Weights of a small multi-label audio tagger: 6.55M parameters.
Rows from block 5, named by matrix and row number. Rows with one number belong to one channel. Each number is 128 + 32 x the weight over its row's rms, rounded and kept within 0 to 255. All counts start at 0. After the name is the row's rms in percent of the matrix's.
# filt: filter width-5 conv (model.blocks.5.filt.weight, 192x192x5), inputs 168-191, a 5 kernel for each
# gate: gate width-5 conv (model.blocks.5.gate.weight, 192x192x5), inputs 168-191, a 5 kernel for each
filt.144 101 [107 178 162 170 129 139 158 123 109  84 138 187 152 109 128 123  58  81 151 137  63 125 117 102 169 179 118 152  90 113 150  89 135 113 140 149 125  97  81 147 160 181 105 177 135 101 127 124 176  85  83 195 112 168  96 125 111  77 149 149 101 183 166  99 134  85 124 113 129 133 113 167 130 174 120 111  92 151 143 122 153 114 134 112 155 138 170 127 122 115  83 174 112 123 141 116  87 145  87 118 142 101 136  75 125  93 108 118 147 131 101 240 119 152 105 108 122  74 124 149]
gate.144 100 [131 104 102 142  79  73 116 152 184 152 135 129 131 108  78  97 107 111 182 146 103  90 133 137 162 201 115 126 122 112 139  97 123 176 115 100 152 134  56 109 111 186  65 150 122 127 130 101 105  93 107 167 133 115 123 137 160  87 121  66 140 113 152 156 104  73 145 188 144 128 171 125 160 159 126 122  96  90 153 130 145 141  91 153 112 158 132 134 131 108  84 159 136 101 142 176  86 143  51 160 116 162 171 128 108 112  53 134 114 140  83 204 121 140 121 152  84  80  92 134]
filt.145 095 [114 170 120 113 132 165 130 114 108 120 190 109 115 171  71 158 138 162  94 142 128 117 170 128 111  95 129 163 113 169 147 113 154 168 107 119  96  83 121 162 130 127 126 130 203 115 101 123  60 135 149  99  62 179 147  71  82 114 165 141 170 209  34 130 150 160  71 103 113  85 123 121 181  84 133 100  93 141 153  69 190 114 135 132 136 174 165 137 139 167 112 167 118 107 221 129 119 101 142  89 132 222 133 160 107  96 145  88 101 176 124 174  76 109 156  96 129 124  99 156]
gate.145 098 [ 82 113 105 106 149 157 125 107 178 127 161  78 100 178  90  88 152 136 174 119 116 152  85 121  55 151 176 112 131 142 138 157 194 189 133 136 180 112 138 128  66 147  74 104 172  83 174 108  79 118 167  87 129 127 130  96 134 133 157 123  69  90  98  78 112 119 146 129 179 112 107 140 127 107 144 125 107 100 113  78 170 131  90 132 138 167 145 141 172 124  91 114 126 141 161 171 149 140 156 147 167 172 144  87 147 143 206 153 159 120 144 145  95 150 129 107 191 164 146 118]
filt.146 092 [143 107 201 117 127 128  43  66 130  67 117 156 141 196  95  94 151  79 115 199 170 170 122 145 154 120 134 143 114 111 114 116  49 118 110  69 112 133 106 118  82 150 114  73 142 117 126 172 139 155 119  94 133 100 169 184 152  83 141 139 188 110 150 134 113  61  76 130 122 179 134  64 106  97 111 141 111 151 116 103 152 133 107 129 105 154  80 132 154 166 166 126  78 131 116 111 160 132 161  74 186  47 164 214 113 134 157 158 160 107 137 186 185 177 167 146 128 149 124 100]
gate.146 093 [126 125 103 134 102 165  81 144 144 120  92 102 171 142 127 167 175  62 150  87 143 130 164 160 151 128 131 125 127  68 141  91 105 115 151 182 114 126 172 109 208 151  69 166  96  83  79 107  69 119 152 147 194 118 147  84 147 110 140 164 146 103  76 123 165 124 142 113  96 125  70 170 132 196  97 152 162 129 159 190 125 143  95 114 153 105 140  78 118  41 180 124 138  94 151 154 155 212 169 129 146 142 134 148 131 147  90 155 140 156 144  95 134 181  98 106 103 125 142 153]
filt.147 098 [ 97  87 163  57 119 165 125  82 167  96 110 130 123 114 146  65  77 111  67 151 101 121 162  95  77 123 138 159 140 130 141 184  74 132 137 173 153  76 142 115 135 145 105 117 187 137 155 190  98 100 135  76 144 123 111  95  72 150  58  66 124 100 109 124 153 102 103 132 139 154  46 136 181 109 142 154  76  92 161 143 116 149 116 112 126 102 115 116  56 165 130 103 186 126 136 119 168  77 185  93 133 149 130  99 132 165  96 171 185 113  97  74 191 110 110 119 127 143 117 140]
gate.147 101 [125 173  47 160 114 139 109 106  89 123 156 212 107 136 115 154  98  95  66 100 124 189 133 188 122  85 115 173 156 130 153 120 116  84 139 133 153 137 110 136 155 108 189  85  53 120 139  90 168 133 108 131 127 103 113 124 162 131 170 169 155 132 122  93  97  85  72 104 150 152 123 133  79 118 174 128 127 119  99 111 158 122 164 141  77 169 164 125 117  61 108  71  99 180 108 129 117 185 127  99 170 178  71 135 114 164 125 118 208 174 141  60  87 132 208 114 117 107 151  99]
filt.148 090 [163  91 131  95 128 106  93  94 129 110 125 175 119  99 182 151  97 114 114 119 171 152 144 176 215  84 123 135 161 139 169 128 105 112 204  71 127 136 131 181 183 108 127 139 153 147 168 148 143 159 207 184 119 127 203  79 154 150 161 169 114  78 198  76  77 112 180  52 152  85  93  55 141 120 120 149 133  84  99  86  88 125 164  94 114 104  84  83 143  98 112 100 104 102 124 146 192 165 107 117 143 120 151 171 122 105 115 146 156 136 104 113 128 184 147 182 125 121 113  69]
gate.148 092 [ 81  92 103 131 117 152 140 151 165 109 115 114  90 124  76 153 155 208 162 147  97 124  59  95  90  94 123 135 134  76 207 168 105 120 135 129  88 153  98 150 183 122 164 187 164 123 106  92  64 130 122 141 110 156 168 125 137 175 144 177  84 131 188 156 135  82 109 179 101 106 106 171 102 111 129  87 152 151  64  97 116 118 164 112  97 110 149  92 180 114 177 127  99 114 126  71 125 125  90 126 166 144 152 128 125 111 110  91 102 111 144 155 174 183 205 157 119 158  72  87]
filt.149 106 [ 57 140 148  92 140 149 109 204 137 124 153  93 148 116 111 106 163 125  87 185 148 108 178 114 116 111 109 175  56 144 166 123 152 165 158 125 118  78 130  88 119 149 154  97 152 129  79 165 127  89 108 130 125 157 109  86  95  99 140 168 136 183 181 107 141 115  37 141 119 118 131 101 137  51 177 139 112  85 148 124 130 131 130 141 150  69 128 203  58 186 121 105 164  99 101 136 194  71  88 120 129 163 180 213 133 126 125 119 166  77 110  75 183 124 154  83 154  73 155 164]
gate.149 106 [147 134 133 104 113 104 135  56 169 145 111 134  74 180 151 135 139 171 141  70 109 183  88  86 153 121 103  99 137 123 107 123 174 139 157 144  93 119  24 176 110 152 132 170  99 123 123 109  67 133 110 151 138 120 173 116 119 131 165 111 117 108 156 144 130 146 174  76 175  97  93 146 159 169 143  99 101 138 120 176 132  81 143 142 113 154 159 105 144 122 117 140 112  86 137 131 137 156  82 198 148 182 141 136 162 125 131 123  64 149  92 160  84  92 140 165 123 163 143 115]
filt.150 098 [119 104 166  99  88 147 163 207 166 184 130 103 132  69 103 107 127 100 147 167  99  83 146  52  86 124 101 134 111  75 109 120 162 121 120 175  97 125 136  74 117 123 101 126 150 121 108 155  88 111 106 186 144  97 126 147 135 103 184 129 159 138  61 154 150 116  80 175 137 145  99 114 110 115 125 147 151 116 108 129 144 108 147 168 103 104 153 182 120 144 153 133 131 107 125 126 109 144  71 144 145 144 145  85 143 134  63 108  66 115 182 137 162 169  77 127 105 134  84 133]
gate.150 099 [168  88 100 164 142 104 111 135 103 116 164 100 146 210 144 105 133 181 124  91  92 111 148 115 169 103 168 153 194 144 152 196 157 101  87 150 139  58 161 159 162 158 139 146 184 104 162 172 137 157 221 159 123 164 100 156 126 150 149 100 120 146 117 129 107 129 120 171 158  94 140 113 150 158 128 110 101 170 126 112 121 138 159  50 184 171 118 132 169  68 169 125 138  96 129 105 175  86 107 152 137  94 169  80 110 116 169  89 137 139 145 154  81 146 131  88 122 167  80  92]
filt.151 104 [178  94  99 130 127 137 130 109 200 114 107  99  77 145 120 106 140 135 101  73 142  88 137 146  83 115  82 210 173 116 107 187 102  94 143 156 171 136 131 111 142  96 128 130 128 145  96  74 171 162 136  83 150 138 145 174  60 126 108  90  94 154 127 144 133 128 136  68 201  70 125 112 142 119 116 132 183 129  88 136  98 143 191  81 121 130  97 139 219 155 161 125 163 189 135 115 147 149 138 166 133 122 131 169 126 125 183  42 117 179 114 151 140 187 120 115 124 153  96 187]
gate.151 111 [115 107 140 153 208 156 122  96 135  76 150  51 154 137 116 119 146 202 136 129 128 173  83 161 135 131 105 149 174  93 147 139 110 155 137 155  95 116 180 141 122 115 177 145 113 126 106 106 195 119 152 130 164 142  79 120 147 138  88 158 140  76 192 115 106 126 147  88 153 147 148 108 132 111 181 113  82 126  75 117 115 158 150 124 123 128 102 126 164 134 141 132 121 134  84 157 129  71 138 194 163 191 163 107 101 179 127  80 154 174 100 112 113 151 160 184 171 155  78 141]
filt.152 094 [114  93 140 121 102  98 146 166 130 124 150 151 144 119 173 126 151 106  45 148 139 117 187 117 151 181 139  96 110 136  85 162 103 159 113 162 144 124 104  79 147 164 105 120  96 160  90 145 139 172 131 218 134 211 178 198 163 157 172 151 106 115 126 102 113 149 127 116  99 144  91 153  93 108  92 148 155 149 167 139 140 145  99 172 134 157 193 102 148  69 127 118 114 105 104 114 172 116 145 137 124 148 151 119 160  89 127 121 192 101 115 149  81 154 154  99  84 109 131 107]
gate.152 091 [ 82  90 135 115  93  91  99 128 183  92 135 146 130 106 149 140 123 128 145 126 122 142 134 154 140 114 107 137 205 168 190  61 164 206 150 112 145 153 154 126 124  76 116  92 150 156 133 101 167 141 106 106 161 155 134 144 205 150 140 119 110  81 167 162 109 102 161 116 173 148 106 140 109 104 173 106 194  62 103 101 123 160 144 178 162 115 116 163  90 150 102 158 130 159 185 129 142 145 131  90  90 121  99 110 112 187 109 136 196 148 127 108 123 125 162 151 119 107 168 118]
filt.153 103 [108 134 107 130 127 141 144 100 145 134 110 140  91 182 147 123 123 108 139  84 131 209  93 140 135 201 173 135 182 122 174 110 132 153 110 204 151 166 131 167 116 181 114 148 150 171 124  97  78 168  76 101 104  54 144  51 151 140 109 175 180 115  75  98 143 120 127 203 113 146 108 183 116 185 141 139 132 111 123 190 106  86 129 127 176  79 202  91 151  94 163  97  90 153 118 108 182 113 176 152 115 199  82 100 105 155  69  97 130 134 171 114 167 104 145  88 180  69 149 156]
gate.153 102 [171 127 117 115 130 173 148  72 157 141 127 141  94 119 179 116 114 146 119 126 144 179 119 159 146 163 131  93 152 117 121 170 121 137 127 102 143 152  38 206 190 127  97 157 136 132  73 177  87 129 123 106 135 148 122 101  50 156 106 120 103 132 153  99  46 149 119 112  95 155 134 191  79 220 132 120  97  78 110  87  91 129 160 191 131  63 223 104  92 113 102  97 139 142 136  98 119 194  76 141 145 154 103  73 134 126 107 177 124 135  71 169 176  64 115 156 132  94  79 102]
filt.154 104 [107 129 137 119 128 119 119 183 173  97 103 110 135  89 112 158 105 157 146 139 123 121 200  46 158 171  83 149  40 148 154 168  96 143 147 133 114  97 185 140 148 123 117 149 186 146 142 125 175 165 137 128  88 159 149 147 115 165 112 124 133 125 125  95 165 141 144 138 138 106  73  96 125 104 199 135 170 109 170 131 122 139 133  65 136  54  70 197  83 138 171  53 134 140  98 111 145 147 100 131 120 141 127 151 110 141 157  84 166 119 146  48 132  88 113 112 156 164 117 109]
gate.154 105 [126  79 101 121 188 117  75 127 103  84 143 120 200  99 121 122 136 124 165 138 149 123  84 160 133 104 150 215 168 147 107 146 123 107 163 131 150 117 217  85 149  83 121 169 110 117 115 128 155 105 105 108 185 141 124 121 138 113 181  96  79 191 155 184 142 119  83 156 141 155 113 126 125  95 163 106  92  97 109 183  78 181 133 123  99  89 141 204 143 116 154 147 135 140 143 165 109 134 135 113  64 178 145 142  81 140  97 124 157 155  94 110 138 186 116 109 148 114 133 135]
filt.155 097 [170  98  66 138 182  71 126 118 133 144  61 113 159 145 179 142 114  90 139 162 150  97 181 156  94  89 158 124 184 165 102  95  70 157 112  97 204  79 155 104 143 151 116 134 115 136 149 127 168 137 170 184  86 162 122 200 105 114 126 109  92 112 154  95 118 125  69 163 122 118 149  79 149 122  83 135 219 156 156 112  63 126 138 101 156 100 127 124 151 120 107 145 175 182 149 126 167 146 103 122 124 172  97 134 165 148 122 149 126 107 110 125 122 171 101 147  83 104 151 134]
gate.155 097 [ 57 159 167 179 138  72 141 139 138  83 128  86 178 205  57 164 152 149  97  92 101 163  82 149  86 135 167 176 159 112 200 132 100 125 132 162  65 141  84 156 158 146 182  88 133 122 136 136 152 127 143 100 141 155 170 130 147 151 139 108 133 159 170  77 120 135 106 144  54 135  60 193 109  87 176 134 126  65  95  82 151 180  99 117  96 101 150 147 140 162 144 131  87 156  96 133  41 129 196 148 173 109 114 149  76 143 100 147 149 121 149 124 192 129 165 116 121 105 142 156]
filt.156 104 [151 128 207  88 142 116  86  83 204 125 106 103 135 214 167 155 147  98 132 141 142 118 100 205 142  99 123 167 102 124 128  98 172  92 143  80 182  95  95 171 175 123  80 104 110 128 152 164  67 173 174 112  97  70 180  92 129 126 159 136 128 104 100 126 108 113 149  78 159 138 138  81 144 147 134  99 159 141  97 170 124  81 164  87 134 150 120 105 172  82 115 125 200 142 118 133 150  89 218 132 140  91  75 190 129  95  96 115  89 126  50 112 144 122 149 120 158 106 133 108]
gate.156 104 [112  87 100 167 146 162 124 113  98 115 147  98  93 127 206 132 166  91 162 129 114 154 130 119 154  43 161 188  69 144 161 137 118 126 155 148 104 175  84 128 181 146 154  86 114 154  96 135 107 175 137 119  73 153 189 135  79  98  76 141 128 132 124 135  77 103  94 157 135 138 123 129 123 116 143 168 124 131 108  98 130 170  87 121 139  73 152 147 121 137  95 174 107  89 112 127 188 129 189 158 159 108 122 154 185 122 102 115 163 132 113 112 150 108 174 116 165 178  97 108]
filt.157 103 [133 171 133 135  78 141 122 107 128 126 135  86 105 110 128  77 160  89 160  46 216  83 134  72 112 143 111 137  72 133 157 143 111 128 110  85 161 112 175 136 146 103 156  90 111 192 112  88 158  95 160 136 160 125 128 205 104 103  92 127 127 131 148  70  93 128  82 147 141 114 171 103 172 117 137  94 183 139 140 115 148 142 184 148 188 106 132 176 113 100 137  90 151  91 152 102 143 112 186 105 105 115 144 116  96 149 134 118 151  86 172 126 155 102  99 130 157 113 160 117]
gate.157 105 [111  99 150 161  67 132 146  68 133 125 111 178 108  85 109 159 139  90 172  75 121 166  97 161  94  92 144  96 116  98 152  77 112  88  95 201 163 162  45 116 149 147 117 137 111 145 182 135  92 137 115 168 140 155 114 162  57 119 167 110 173 158 128 130 124 141 153 109  98 154 120 160 147 139 114 113 105 184 108 156 202 116 102 162  76 138 185 102 103 130 178 161  92 135  40 126 167 117  79 161 112 106  93 110 132 173 182 186 107 122 126 130  92 108 124 101 113 125 191 126]